Rows from block 10 of a small image embedding model, named by matrix and row number. Each number is 128 + 24 x the weight over its row's rms, rounded and kept within 0 to 255. All counts start at 0. Numbers have three digits each. After the name is the row's rms in percent of the matrix's.
After each channel's rows are labels from the 100 images, of 14976, where the channel reaches its highest value: "top examples" is what is common among them. Only what is clearly more common there than usual is listed. The data: rosettes with rotational symmetry. In brackets: how many of the 100.
# r30: branch 2 reduce pointwise conv (model.blocks.10.r3.0.weight, 88x352x1x1, standardized in use), inputs 88-175

r30.31 101:115131124149146130135107153087087084143142112128126105140155118083109125113100109120106154154126146139132139119094122121112131094136125121145128116146126088147104179109104135154135095147104181118149190122092142123126148089178168135135119142119072104116108123131133
top examples: three-fold (60)

r30.78 093:125136117125105092165178101114140101111151149101164148087172112099157142155113163138134146133142111149091136155130110121100138154140138162133157120148129149162119113123135124152129050106110122130107136095123129160111112143119134133108151141139089109098105117158103
top examples: three-fold (50)

r30.1 100:120149123094117108103110131133112084119143132116137147147126109157102118137119147148121123142169129115133134148148127128132137150139115149143113132108137153118112109123107115126128134108124131112120104145164136148144132129118136110126155124128148124138114118157083
top examples: three-fold (34)

r30.87 109:087140132109134135118106151122115102093115132144125122105095161149111110099139124135138125151114140108113125108134089175134151134151133108127105116101147139143145137145118146131128130152130131139141097134134144118161117083105140131167119124143147136164142121095134
top examples: ten-fold (36)

r30.44 099:145168135074143150107112135114151138108149154105097118121115102137140104113118186125169159132124112128153101131107127158068131130115130117134085104153128101148155156167139125147096049158068147156124129121140098097119109144150159133070134141168106102139154172129136
top examples: pinwheel (80); ten-fold (31)

r30.27 097:132163129088126107116119125145097119106111129112130137153107128151094089118105144144132121157150138138138136139154138143153139119144125142144113145097122144137122141154118136134121168130145142125130118143152138131166110125136143134149149134141144137151121142126104
top examples: four-fold (54)

r30.47 100:141141127116130157107112143136142140122145145114088126115110110115134107098124163098164163113137110144140097125063142130066103101095139119137102099145095082139159138127135144159071102166077151136115132145122120090129150151167150118082129137159110096102153144131145
top examples: seven-fold (43)

r30.39 102:148131102146144113117118147134124132156151134151124135132133156130139111133128146160127177098079097137133106137119142135134115115106125128112136107143136127120120131146129136166114128123111115159166118136139173125129145132111112166117136147146108110128149172145152
top examples: six-fold (31)

r30.21 092:142170123101135127105102111133133130105112133138128151149093102160100118092096173160146127165130098107118114139167131134140151142154143111140100120107150148137136110180116136130140131141108165157149122130152139102155098142117123137137134157143167123164112157133130
top examples: three-fold (42); four-fold (33)

r30.13 108:134142095155121126158168101078135111147167170130174135112173105112152135149121168161138174137093086149121124164130117150129138138143138161117161110153135149171106132155128112164146102121106132143139140100117162151111086131112121147133151145155107095122124126152120
top examples: pinwheel (77); nine-fold (60)

r30.66 099:126128102150100126165174114090134094109172169116167138079187100088165146160123159150140178100138108164108141161140100138088152154142134170134153111161135133156107135138117118177144078132102136141133139082111149162097103133138141148117156157148098074109112112167100
top examples: six-fold (32)

r30.65 103:140178130106134108156145112085147148094125148147137128133095145103143108097136180119148139203140143167115125133145087187145168125165137127144090134120158129206155131153120115143144151119131128142143154117099161122143090105082139123177141113148128133135130110116090
top examples: mirrored (77); ten-fold (35)

r30.33 100:104107152154093113117112138126098107117113100100133099136157139102118140118142115101103126135173152118150133112103126065111156097135141145099165128121097118115139137086111135139138153121098152100105157136102106147127124117143139097129102107114130134100113095139116
top examples: three-fold (86)

r30.32 093:142135110110129174087086148184135160115135090134080143135116129165106105134099130138087131126139091106135134132126145142150124136131140120124089127108145130110148088136135131133129147188130125127141119154163139098159150170105086129143139146108137117152110163158183
top examples: seven-fold (32)

r30.9 102:131132149183118113127102163160097142166127149130059116140087135146083095050101112121117117125166164115120146159104154115179078105084097183127159163120106099119109086108108117111102168107178098139145105181147165059116159133090115105122156094121133135100087112140145
top examples: eight-fold (37)

r30.51 099:122107113144140128139128114104098102137129092126155127150188125080129145148133102111102143145125133136134155102076121108117145104144105114118139122133109115134106185104110150135143124136093170097132176136078122140113130096179160125124116135117072106127128110140124
top examples: five-fold (31)

r30.15 100:097143138130155149119131148152108125109084139166142139113132152149134093163110114160087102111072112121144103125170118125145119124119125101120127130100145138128134109164133124090144124159122066171152085121148160141152152127093070154144145141100175123147112177104170
top examples: seven-fold (30)

r30.46 103:135113133107141140109129126113134130143166153095053110130127154127124126095143139086153149112140145137124132149104116138127126132115126154126084134133124082131115131099142100142130135143128150112105104104117129072134110133111152077121133090140119138111132097129112
top examples: off centre (63)

r30.17 092:120102150156145105110083143083098111163127155125098117148121149081105137088118122142136131111120137121154118115099114107114120102135132137129146112151092108123118162131099152127112132103103141141163158130094134094139130095151138144099123149150112138110099121125114
top examples: three-fold (67)

r30.7 092:071112122095125097113135099146089081127112128111169159134165092149121141169124102176087119117135114122130125137188111075127159166146129158128149133115128186092112152163111135113137131104107126120124114140154100155142107122124123166127159162115168127181131160156109
top examples: off centre (62)

r30.84 105:141109137139114107136115156147112138148152166135064119137141137135120103079112113103139147136179166134127150178115148133160111111099090184160101182138135094113110093099115118131123161109181127107112126162145131094122160125115131088127171082150117121114104104163098
top examples: ten-fold (43)

r30.62 096:085103120098111088145148093126117101102129145115179164113154113131140169160128097143108137101133117115129133133176090076112148173154140149142162138131134181107149154125135141133146101096119119124114099119130090174136100119134128154124141155123137127152134135152097
top examples: ten-fold (30)

r30.80 095:129144149107138134116116096083133133094132158144093120141099154108115105069137173109174147170131140154118111126159091166132173129169136118158074133125155122164131164154129144151155139143139178120156137112102151093163101115146170125168141132155126138137148129118109
top examples: eight-fold (37)

r30.45 095:129129139052098120124141123130153124109145150100126118108153108118140126126116138091130149108160133120123131142100142092103128129122132165133083138134108097109109096086118103158129096130132146116060129111131087127080157157154145083086143093123081119077119112147112
top examples: three-fold (42)

r30.79 096:099110138076117112111121114151109118119091133090143157130128096157121136148110113147099104097128123088117145124164117060136154148163123142135129150128123172086130118137119130099128135122121115128108091126151075134157115127109116136129150150118166134172125161141129
top examples: four-fold (29)

r30.82 094:123130142093147097107117113071126137105141152140113121143112165102106118123154126102167134152135145134148131138122079150128148113145122130148085140152159127123133164138083120148132139125134170107139134114096139125144109089149192118144121110170106126140163129116069
top examples: off centre (68)

r30.56 093:104118133115123112107116105128100116094086129139140155111094126150106124120132149167120122124129112093099120135180096119145164135173119110151108128120140158113151129171114124119153140153120102138127112123130125118175085102102129130164139138128159128169142148129139
top examples: four-fold (43)

r30.59 091:115128150072104100119122106117123114101122139132153152114126092149120131127102132130124132134140127112102142144165101099130151152147147143154113152119147152109142114130128124130145122114121124120107076136132096138150114115125138116137148126124157128149108130151110
top examples: off centre (71); ten-fold (29)

r30.25 097:121107109148135127124118127101105100135141122152127120126167135084124128133136110119111153137119130150122150114069109122113123104125127126131133123155120100133115168105120145149131117134096165107151169127075131124113133096166143140108125145123061095117138133147132
top examples: three-fold (54); four-fold (32)

r30.2 103:144141106149137148118117145152115162142097138143104147141088130151107095094106127172099101127091112116123140108162154144172119134142134121118137125117129149126150107165122127077123143136154073159142108149131159105167137133084091158177132143122171118172150154106173
top examples: ten-fold (31)

r30.18 102:125140151099102110138136129141117116111134125121142135120139141137132129142152123084126128148163138129130140125131147104126133140130122161153092161119143119130123074080137119140137146091140126128093109151137109154120135134130121061129147077107124137109106102159119
top examples: ten-fold (33)

r30.10 094:121118135133122178111104135127123119123132102115092089133154135108136131101119131089130145144149151145124133109076135116100122103130146128134111128133111093126140137122118143150117139178111160118119151135114113104117148143160152107101109118125100110122124112137137
top examples: three-fold (55); four-fold (30)

r30.50 104:153138088117138143134124122127159136123177149103121105110131080144147124122084194116156176116117058160124072145096140130065108132107166120115121066134105113164135110150130133179096057145035153151140137121156132121108129161143126105069128131149104083101129120133136
top examples: ten-fold (56)

r30.52 105:093119176141142095123134134110091095102119169132099131122087172120118121091155114104162128158145169097110143132153108166136162133150088137173079158137156114158138147137138127135149169113161112121141126133121166095162123085103155133182158107161127163137123106120114
top examples: seven-fold (33)

r30.8 102:132139143137151133138134110070152130134163171118100108135126119097147102120112166138186166128130117143151096154127108162075112112100143142143109106145106090160136150164130143164091077139068162137147150109117134097127115130158172142077148149177120131113134138144114
top examples: pinwheel (77); ten-fold (47); eight-fold (36)

r30.76 102:123145149110094130091084103182127160091090115108120125104100131173100106134096104134099081114145112086111125135139137108155112141133111126124081143079130131098104107127121130078125161160149131136139059168181127111150130156100091106138145125098184167123084151146171
top examples: ten-fold (36)

r30.36 112:123114138105120109122135152174107128136158157131087132130145127149130110148114106124124147136177156138105160191131149102156105128086088202155109174139117105106122079112129122143102151090176086113123089161162114126132172132105122100118177099140156133110119138206107
top examples: eight-fold (42); ten-fold (31)

r30.63 093:129088143084129126125138086067164132098200170113088133111133136102140154118137165126192190109155142136153112158144078103131152163142135147159104130144130134131145158121130101190136119135113174106105122080115086099157082122142184121114145118179116152125153112142055
top examples: ten-fold (62)

r30.11 091:123153139110100099130146111129151142102113132138144135108139134146139134145116139111126117152143117115097117148115131113130102146101100145117111141090136121145132095116128101106132132120140118142132096140139145143112119151121087086121144113125129130101119136152117
top examples: three-fold (61)

r30.26 097:111112171152127094117094158139121126144152180138067116123079164135091106045124134118148150136166183119136144161147120145162130112129081175165124175133140099131123119102105128153125167086183136111155097157128161051131148105086146119141171095154155154106105097143105
top examples: nine-fold (53)

r30.12 108:108142125184141100169165105124120126127070145137157136121147152124162101138102126153095107110033105111126074084145118128151140109148130093097168122076142141150140138128134143093134135104125070150155129141125183138155107123110081170160114147112148142130129145062178
top examples: nine-fold (50)

r30.85 104:114160113059105171108102161168153131078141122136083126117090133169127087130149145131131128142130134145104141119138129141148121115140143122128088117114160119141129110150114100127129126203127125165097114121167126095153097158096111116139134107131147112166133146133161
top examples: four-fold (56)

r30.71 104:121079190158105104119098153123118141118157170155085110128064176116088114054145129105173149117148184135130152140144121149136149104132102149181086168128160089112126151089102114156153161105176139104161089138099170077145152093110166094161136088166119159104114087120102
top examples: seven-fold (33)

r30.14 107:138149130168136132158135156140119146130093144146100137149070145133126108091129145142131106137093154092119122092139156157172138117139111118136151143113142138158131103155126126091129148117156076166153117140143183093144146146080112149176122145123154149152108146085162
top examples: eight-fold (39)

r30.49 105:080135144096120108104093122095140122087123138135120117110114159112106126096146130100158156172140153146110143125125071171120159121154147126156073137127154111163133144134121134162132141123148146083134126117096149126160114068131159099162131097153109136121139106134080
top examples: off centre (78); ten-fold (29)

r30.69 100:121159126121128146111119108152141146101100126124117145138096093156114128113087123171122096138127087095124111139177128102140129141142148121125131120111121152114153129164128145105120137164106131151127085146167123109150105149104111147124138146134193130160124157148152
top examples: three-fold (29)

r30.86 091:131113168151128119126104134152139144150151192116045108127066150159094104026111134117154145126164159131141143163141139128155110104111103173165137170135131098127125128106120120146115160112172134113149131156137155050128135124105142117121168090149158152119117102153123
top examples: nine-fold (53)

r30.61 106:096103121160132093165181095112130112128121110119201136102183155101161155175124101143111118107073085129116139128126078091132133151147126139089187131117119152131172156110139136129137112090126106104142122136091123184135093094111087148132117145114133146112120114138120
top examples: ten-fold (44)

r30.35 105:143149095162130146120116143145125154148124099156126153135139137154131101126122159167076135116077092139110096134146143150164124124134127096095136110110150137132077098182137143130140146147138107181171118131140184118147130148115055165158108163113135093154111181115168
top examples: ten-fold (48)

r30.48 102:121083163135135073121110148142117122134149193152053131127099173120111112099139131117160152122162187108120142180122132131150126130101085175182105187152146105081142112108115098137136156070176117130150073140123159079134152100082152129143173100165131153107128125157091
top examples: pinwheel (76); nine-fold (40)

r30.53 096:133131095145132166126117145156117131127120118135085117149129177118132102096170144126116131145113110131124100119082149141118106096102137112104127112129136094135134096130125134132093139156126109129144136130127152089140167139107094125118103144120122112124114145123159
top examples: three-fold (29)

r30.20 109:140134152148102118153140114130153157136159123108143107124133150120131133106129146103147163143127124127113120141105137089161151141156137123122128146097134128157138133089119123168152141112146163126121103135115135134145111141118125080140134075125121161087103054132106
top examples: three-fold (75)

r30.43 097:143161103129155157106116135147145155138145124157129149144136126167128100134096157163094138120104068124155093167166132132123120134134132109102124099117139155128095107203135143146133123154094110170171124120168162116139130162121069176134128179131156105160094192136165
top examples: ten-fold (41)

r30.23 097:113108133167093110139131128149116134139122092097162113120164110119127137139081098118110116096143129145098156123081133081134141109134150172092186131097116127117147163083107143120144134099106147086119152153106136174129110106142134107103137119111133156085110067152124
top examples: three-fold (80)